A small image captioner, trained from scratch.
Model: 4.24M parameters, encoder arch efficientnet, encoder norm batchnorm, encoder activation relu, decoder width 192, decoder norm layernorm, decoder activation gelu.
Data: trained on views of escape-time and Newton fractals, 145000 training examples, 8.3 epochs.
Rows from block 2 of the text decoder, named by matrix and row number. Each number is 500 + 25 x the weight over its row's rms, rounded and kept within 0 to 999. All counts start at 0. Numbers have three digits each. After the name is the row's rms in percent of the matrix's.
# v: cross-attention value (decoder.blocks.2.cross_attn.v.weight, 192x512), inputs 309-411
v.77 081:514519485491442522532496483509533523509533545499489496490490546475477554494493500495511546519503495449523511453535532534516500490515466487503497516489459528463480493440446528497493507448526501463537472513517514521495476508465468476477493490508501495483508508498492477532515444519481542485461511487510506509512
v.78 083:513496491462488495537503486484519515483465496499532495459494514474486504486504512496499488523482509485531461493479499476500506519484517555454533497537462516492481490496482485520472517505516516498497537505548514421471504486517554473488520523494504499550472520485502457524513511505473461476497438526527474487443
v.79 094:471516511495538473510520495515524480520490500438417503490519516534471529488511517498547489451536519453485447485478507508562509511532473498520495518497497462497522525483512473545478486523508537496491518494464535510498483540524516495535527488512453525473484530513526481492488543530499478474493497482503503509495
v.80 105:529496438471460514490446516468494524486470517459491533508466513578499446507490474483533501482485494513488504509505472513536500508517496511452518507527506531490491516493497531535481507492512480516466508490511474521489511491501484483497507502482519446448521507481493529499509501499522524486511517488498476518517
v.81 104:491494515514467515500488484465507532493501525513480477514540516506520509458496486513473552490491513465461479461509509510485491529482436492512453518482557458481528499526516538474486521529480524472482494447519518497526458518501477484517467486573510520501506471497510500487466536454482461539509516503498462513501
v.82 109:506471508544457503495485515512490507494486488551494487581477520542468512504518549536502476496512501516479559486469516484495508521509505474532508477491536477488498504490504470528516496535521515501531513483472538454525486459537489488493490486496515511515491503511541484480510497521484484535494485506499515480475
v.83 095:478505503532489512490507455536491506441480510504524461494482516487505497514496476520492479490522450529510492482517524480492491515447528476513481485503477476448460539518518518494468481530501480481543470508523492545483529492545519470485538526564491468475475463480494510510494470545502511463484557507499514543493
v.84 097:489512491510496516541491527490447491515515479549498491481529500468561491501441508483519465518492485566506535491525529519513535508468484474559525480495499483529499483508520548497528503486472513537495512549526501467504458471494537510532522538536494519484489487501448492478474473538475466479479544457504470478475
v.85 102:514527512512511478505520508511488474538474531509510476537486501519491508488482524501493503517472518499492470505509526508502497464481498478491522489453465451533470499510473535462498501528482506542486525420501500545502465501500508499522461504492498528560453484474469509522513526514505514495495473521461497533457
v.86 099:514550486481520452489541536463534471496503496478529474524497509558494445494519555506516508537485486507459512498489475528471512507467516516482497521504503511476522520480503518504481504533481481505471489496513473514506505496519507507474444510547504484499471544519480484512494504479509484452522457516519531502526
v.87 093:521522528480525464555519511483491476481515493485462527482468454482488524515514515485565490455495466471489517501517543466527511539501540464538487496475503518526499540462498454508546494512493519510532489549530487507519503493525515493469541516512500495486551513478518497488503481532509450507499517554503464502503
v.88 092:506494507451457436543492481477504495505443503506517526439497489493508505492481454473499492477511493505470539500500496506443497498491489504541525438514449541476503497506520490464511504458496555513485481490454529448513533535503516494515487529486470504515485510506511505508527504497497515486529495520520495504477
v.89 092:538520480526515490491497500468473465500495506487494499497509505509474462517489465457512483488473491455527537499486503499493469495527537529473525465461489472497491527531497511494503491524521473493476496532543458444518533505487492488515512495498557450476520496482501525482488520529501455465478525507486529490495
v.90 088:495506482532515528531479507431512512496522461510485451451508482495550492474474512463489481479467494509475499510502483474490526483561445488500477498481500467521482495496515480451552480516476501501456513567499508499494494457514532523519498489540538493502486498517483505516511489496496444463482499430502499477503
v.91 094:478481537501499489493468464488512509514492509469527496501491482515546460499513510537467485493468496513473505518540482500490503495493510493461486448514498447510489507491519500489518499537482512497491455465487486476484528468543483515538481482481486509496491487522468464507514528479506558514490521479521489472490
v.92 105:521506534523478452540473489499427521486526511520525509491475511518516437496533483504520494530492451491490493511499516469542497492515482503462546477492528536515506485538521495495516519477499493528498407509507532545472491485495513477521453447510529482506515465488519471519484482501502495534534472427516497497530
v.93 096:483519511460515504514519531425519476536481551477503453482533521489507495502515518517545520479499457490496505498455529511506490484516531521491526463485465500505528516506508496503535497484523499490489465496494535569429495442524484483513507483515538533496481464502544477548513525494500545438447492497520489498501
v.94 098:492480530558530464486496454524494490458550439472486526479511517554474478508513482503492498533498523534534492504526488492522519513511486515506474531540489538481505481485491528524456478505515510495477531484525540479530512538495493491466522538534472504476529480495494470485499528512518550510502476515497535481519
v.95 097:501489474517450510486504477506548486503490488489522522510524489465461505522501501490530524506515509528503451507507521473494509516530453525518525498506486514562492488495516544517475490494509525487508492472508480472465510559492512522460507455481473533487574528506463502504487537493498504535494471491506524496532
v.96 089:475446523499530521511513462527505466499491500508527515490443491480491494485510440512490468470468516536525499510503468499479444481460486520503502480503520515501515500514499479502498518472541495525535495500482544500491477525481562490525466512506503475493462549474519494481516495523514467516437549522525498511506
v.97 098:479505473512496511511522508509523487504500535492555497502522460476514507475491530548495497527454530491487450535492472502498496476494521538515486482502507456513549535494513491497495502514490507490446540471477487536524510499480517504481518515510498458494515529532524501476524526475484478518534485495521520512469
v.98 104:451533458477488508506478494519491536548508476525513501492508473508455492493517517484482495510542492522494489493487482473499456512516462531495463513502494488489513477449550498491483526488488515466453504469526513519551525507498469494460505526525459483497537478533480511474475486506469462484487494467496505563546
v.99 095:457497503520468504527511509536496502489494539497513491510522503503490528484524487505483467489509526500496450513474511520469506481492524494539457479484531548521506508497497527486532473549478523479535480442510493456540518484483525519501537461523508466455517558497543517540508470492506518469440545515489490483491
v.100 095:534496524454537512498541508502495461497499526553490537499526527516461502528514497527494511476486555469485467521520489565484502523454493545543485517485454497492485526530487486519511542496501478486520527512509473534536526527492496513539532494515504479535526458470507494526487507533505508510469464509490455514474
v.101 101:500494515497510491514501486501449493477530496506488516523577487498510475489530488492492504469512521510472468518525457513463498518451477496537510487530498506526550484511500482500504534482478516538477507580470475508495513519507527489501441484522470498517512502504543544487524482477516495599518472501525506529521
v.102 099:527503480491492537538502511440500501442480503504488484474525518483490508472485505512493511485492530524473474504518491470486504457469515487485533481507467483512541530496497532484486498539540489516531467489518499488509535520501468500504504484529515495488520514479516488510515505520524515484466483556501477535493
v.103 090:444534500491482500483506475511508501532478521520532520499490521492476489519547481467473555465514445506495492517521513535524540517502456467502496479481444519496474521487487516517501505469499464540485522502489495486524495494504459503539475492536468525535451480515484526482533498502483499530459512499486518481510
v.104 101:519429484469472505433497570508479530515500464479514483491475506516509495460500494467477507471498533503483520517479522521509568503476507538474526510528497550485480497515542502504590568492524487539486469499503474476492493523443527504489495494501463484496481506445522490509497534491477460490504502526505475496527
v.105 088:493491439518522508476492493550493501499492494521521488518502529514534481507516455477516536498487489478508536516451517483472494501502506549479461498495524489544463528520483482496471480492542504529542506532484550519525503503493450465465475522489476498478469509466518476487492490508468461532447491459534455459486
v.106 096:498520471451466485493505520461518456496437508481519500473522514531521507464522514470527475510548520499531557525493494494531459523509504478526557554510508524488521531458511553492504529490518519485522476483480509481470494521473513521477491536513493554478478523557508503493549530504500470463468506505513478510528
v.107 097:462515489509502516507506490501499499513478519485468507474500478553527502499526467519501508487475479462506523523470489514497522496494501517516483491583509519520607547482516528518495513477503470480466504468479469498508538483469550507492489513484464486488506504509530496495545495468499523483513497514506532493552
v.108 094:464506513495541469527520535457495500511528522474485492505502476486437523509519520520536449474475509489490525582505529482508445502507519482475483523492500512501559500478492521486508483498494478527510470596493475484485516522504489487476461490434486522480478507479468514497496490487543500455552476520494486478531
v.109 102:524478500484499472492509501501508523528504543516488506515486517486531501446490508477532498518418471468489520503493476515502470491543495480479515522504481533550465477493516491526531504501516504518468503524493519479484490479501492499549468516470477494463457550544514504495494564488514520512526484494547496510491
v.110 087:483508488570458472516498529509462487553487509517542453501519463531493461559491511506488530511491478491496490544492536509486488495516455458465544503519508534550479511472461502500503459464507519528541508512497501431493505501539497497500515495498486529494475518496450486484523553489501487516492490506539467472504
v.111 097:493539487491502490522520505447517469528506501489462504493494483506464514486488507498520471540461498476500523523511480506494491544519470484505496543487499543524548519463501519499492527481509468512517518488526530486517535477510453461545506541486509500488526486518475510468529507497500516524486497546504463526531
v.112 101:507513500503501460475474504524493506514495487478530483486515509540492536528507508509501490501514516525497494497467508492470517509445499493466487489512519478504495527500498502458482572492503465507496500475505471478511480501453492488504502505478494509489485529486463484529452508558507517513519482538460491525467
v.113 095:544548484464506507500459499500511490538478536496532497493464463519475503524517519483510517490516530491468502526481470540481503510484506487479471476499486528519491523564521511488517490471483556468517499465524544486514485527492489457470520450481456480512451558528513463498480511474494503474509517542516557488510
v.114 104:545509555507497481494540490506505493521489536561550486504460492481511512522532497501437517528496503573478487444458473483516530465515512475544486487471530515503481502540498550474497528532509538478485485464502469503499517515479502497431490472519492480498515512484484520472471509475503476507491518486490514492533
v.115 113:507512485466519508500529462494526508505536513499478485511483482517485483483554514520521491550487507422479507479511481497505517547466488503470493527504474508499465511472559474497503471493494531523479479514505499524505484483477508495511512474560494490535525455504506486480470507512512512485541441470505467560491
v.116 101:499486535454507518493495527535497491498525486493527480490511470491473570542503541485455489500449512522502486484508500485502473482504520546486489498484499523506507544522506555499503486501506506541598492475504480530519497498469489542472494535487490502508506513482482489508467536495513502486480463547470478541508
v.117 097:537510471514462489483496505522487508494590462482471513515530535489515499523481508484502490512529510507491504488464544493477486516545495534551505515466525482485509489473508553537541486470490545541475485544495460485501524481505494488466474490466499511489471496495487483511485478493506480504469542540494507478496
v.118 099:521507560494454489477447500536449499526480486457469515477525511506473441527477487524520540495470552477487491510514514496500495533465497491489494486511496494509536470480486559500544496464490520528434454487519526532517519552499506530514472487542514500496570550500506523515548510485562471454493517499500518478499
v.119 103:511476438461488509526488464489566492491490490491526489503474549458459536489524492498454475489483490485522510475515441495512488498490477511529511491481493485498499479492478470507511507556514486534506476486497530466488531479476531508477490464521506508499529524491435463528517496488474539466473445490495485502513
v.120 110:489509525489476482510505490506522509509502526498532518525442511493477463501496466502497522504485473512512470481512495498532478493511501556463470520499471510484477482528485518521478480464462479502471494462501500455472511499537525490508514490475557495466510488474507545478523502531474503499521531523472530525477
v.121 098:491481488534446512503492457505452534482540471487468491521484503500461508462501528523507465485519492537527485476484531516569499492512465485522539483530479496502498518563509513503497500510510522497479522498453462492554543506519501485526507485494527521526553532491442489501532476478501503537513493517494528526451
v.122 112:523477525480496501502500493505524503527475534496516517516544535480466478493459519508524493512518457439482523506470516511513491526521496488525527488474526506554512491515512459481494524501519513467483489494468539467468520458521533510478508527506492497505468476476521496499509501501489457490501517458495535508530
v.123 102:489464506500516509479551548506533531476547457486513494509534440512519517482533533511536516545475533486472482523541515544573486525528513465497509514546507528423534498499518487528536512517495473492507533527471515493491476503521498465504505536501519495482492490524451490490506482487480557486487484491498484512552
v.124 109:511492507528474495493431471495506484485500530514478528506472523533496513501476494527488509524553519502527494548501558491525530488531492459516522460484495507531493487494474503469451481538526524492455470497492473519483512519488514513473501494516512500503501517462533438494452481451484518506514449549502496479483
v.125 105:527527511457528511478519488519487459540446497458460504497495477517518476504504556487555517512488535530504509509496535530500482470513506531512475519501506482470444527508487527501502541525484504519472511470518516504491507494520508455482496510521487469506428533498530493527504509497550546498524504503492511492513
v.126 098:513473482494487493516496525463522535498491475515553477526493505503527500481476462516473521523452475491515522500502495447475527495508471480505501544481565509516529514496515525527489535517493525535493477511497514455432500536481485480464489505429510518520450521478529481514499503506486467502505495456496514491549
v.127 095:479513496499460511472514465500510480515526529543458520536466522457519539520456468498453489510485520517499491489510487453526506480495486503546449539487465494494448480565481495511552512504478518479538493473470469514472509499506523507527478493494510538479497465492485468528514521486516494475512519514465556446543
v.128 107:486463474520526559479470455509517555497515511479523470478499512536469512505443474456464530502513503510465517503479493482525524494514518472478486514503501484540515503532506448493455477506552474520490490504501505528540498520508497494479458515503500494502515484519496496490501504479509521470519518474501499514527
v.129 098:498529478499484513530520428477499453489499485532513508489491503496532511553494498456488533516481505486499519473474480469502481527492499517550481491474525496511428533530476499530438481538514515438479518505506466537461537500522485498501579517507476529512456530521534505454527488493480456525480487505518463504526
v.130 105:496463455502524518494506505499523473491490473504486513543505548508525518552518480535507481488520479517478469488523449471485501526525498484488521492494509484517509521495492486514501495505497481467511505529513463537495530464530491481479532467464507489520499505492526485464477461498471469514477481530489495494507
v.131 107:482467521520506483501509468572507546518495481500471468529482522508491512509464474481480517492525492520492506467495533469539514510511488500488511471463546500472506509478487504488490476498455501514510484532471481469482432499499505510549540438467480483512505484532519511473494509504485513520470496510489518533543
v.132 111:481508480497488502532492468548507547502498483493528493538535492502519522493507512487469487543471483467509509505474535487492533501489512488497491433460524515459506515528492461519491492487454541480520510534500472502494480481501475489526477515488516504523442469478504543479506482501493476532497468477524486510518
v.133 108:499521501521484532506477462490506479509525528509478500525483447568525503514484526505452498499518501518487511520520498473514513514491508481494509499547516483526521477512483509512488459489559511470505507493523431519478541541510492509445562513494518497542561492514516533503514539489504509444480497533497487510497
v.134 108:490507484540500466506510472507512548514505491504512490461514497515531527510484504494449518456511499493481542440498492483488452476483478506528528519485450502498470483498524506514535506525544487514490519540549522523526479484520491485470509479502449521463567478512455561509493499515521511530474476501503510501531
v.135 101:531512470531551534499511512460487520546446530489442539543496508465502491486490505500484487540498536504509504530525530528511499516507519470497495419517489498485489471480547470494476490507502512524494488524512466553485495518494503495477519502491506510502472533521489470471495481491516502503471525524503514536511
v.136 100:480490488520484492502488503472482500505494494491523477510501486503487488548530518500486513470494486476502513496470504498516479503507470480488496478524502503473539481526504531486529469513481504500469511545496550474474482576490515508502472513514499505541473560521500508508522493486496516491489500516514509539529
v.137 105:516506550500532499489470475498495503511507474537507510477516581508477481472511494502494499477510478486518485478518489494465534481523485481488503443500511509504473505452439456468467497487520482521527466536496572463514472507508442513473494513498471503535432488512515509488486501536521473512504500446514460494490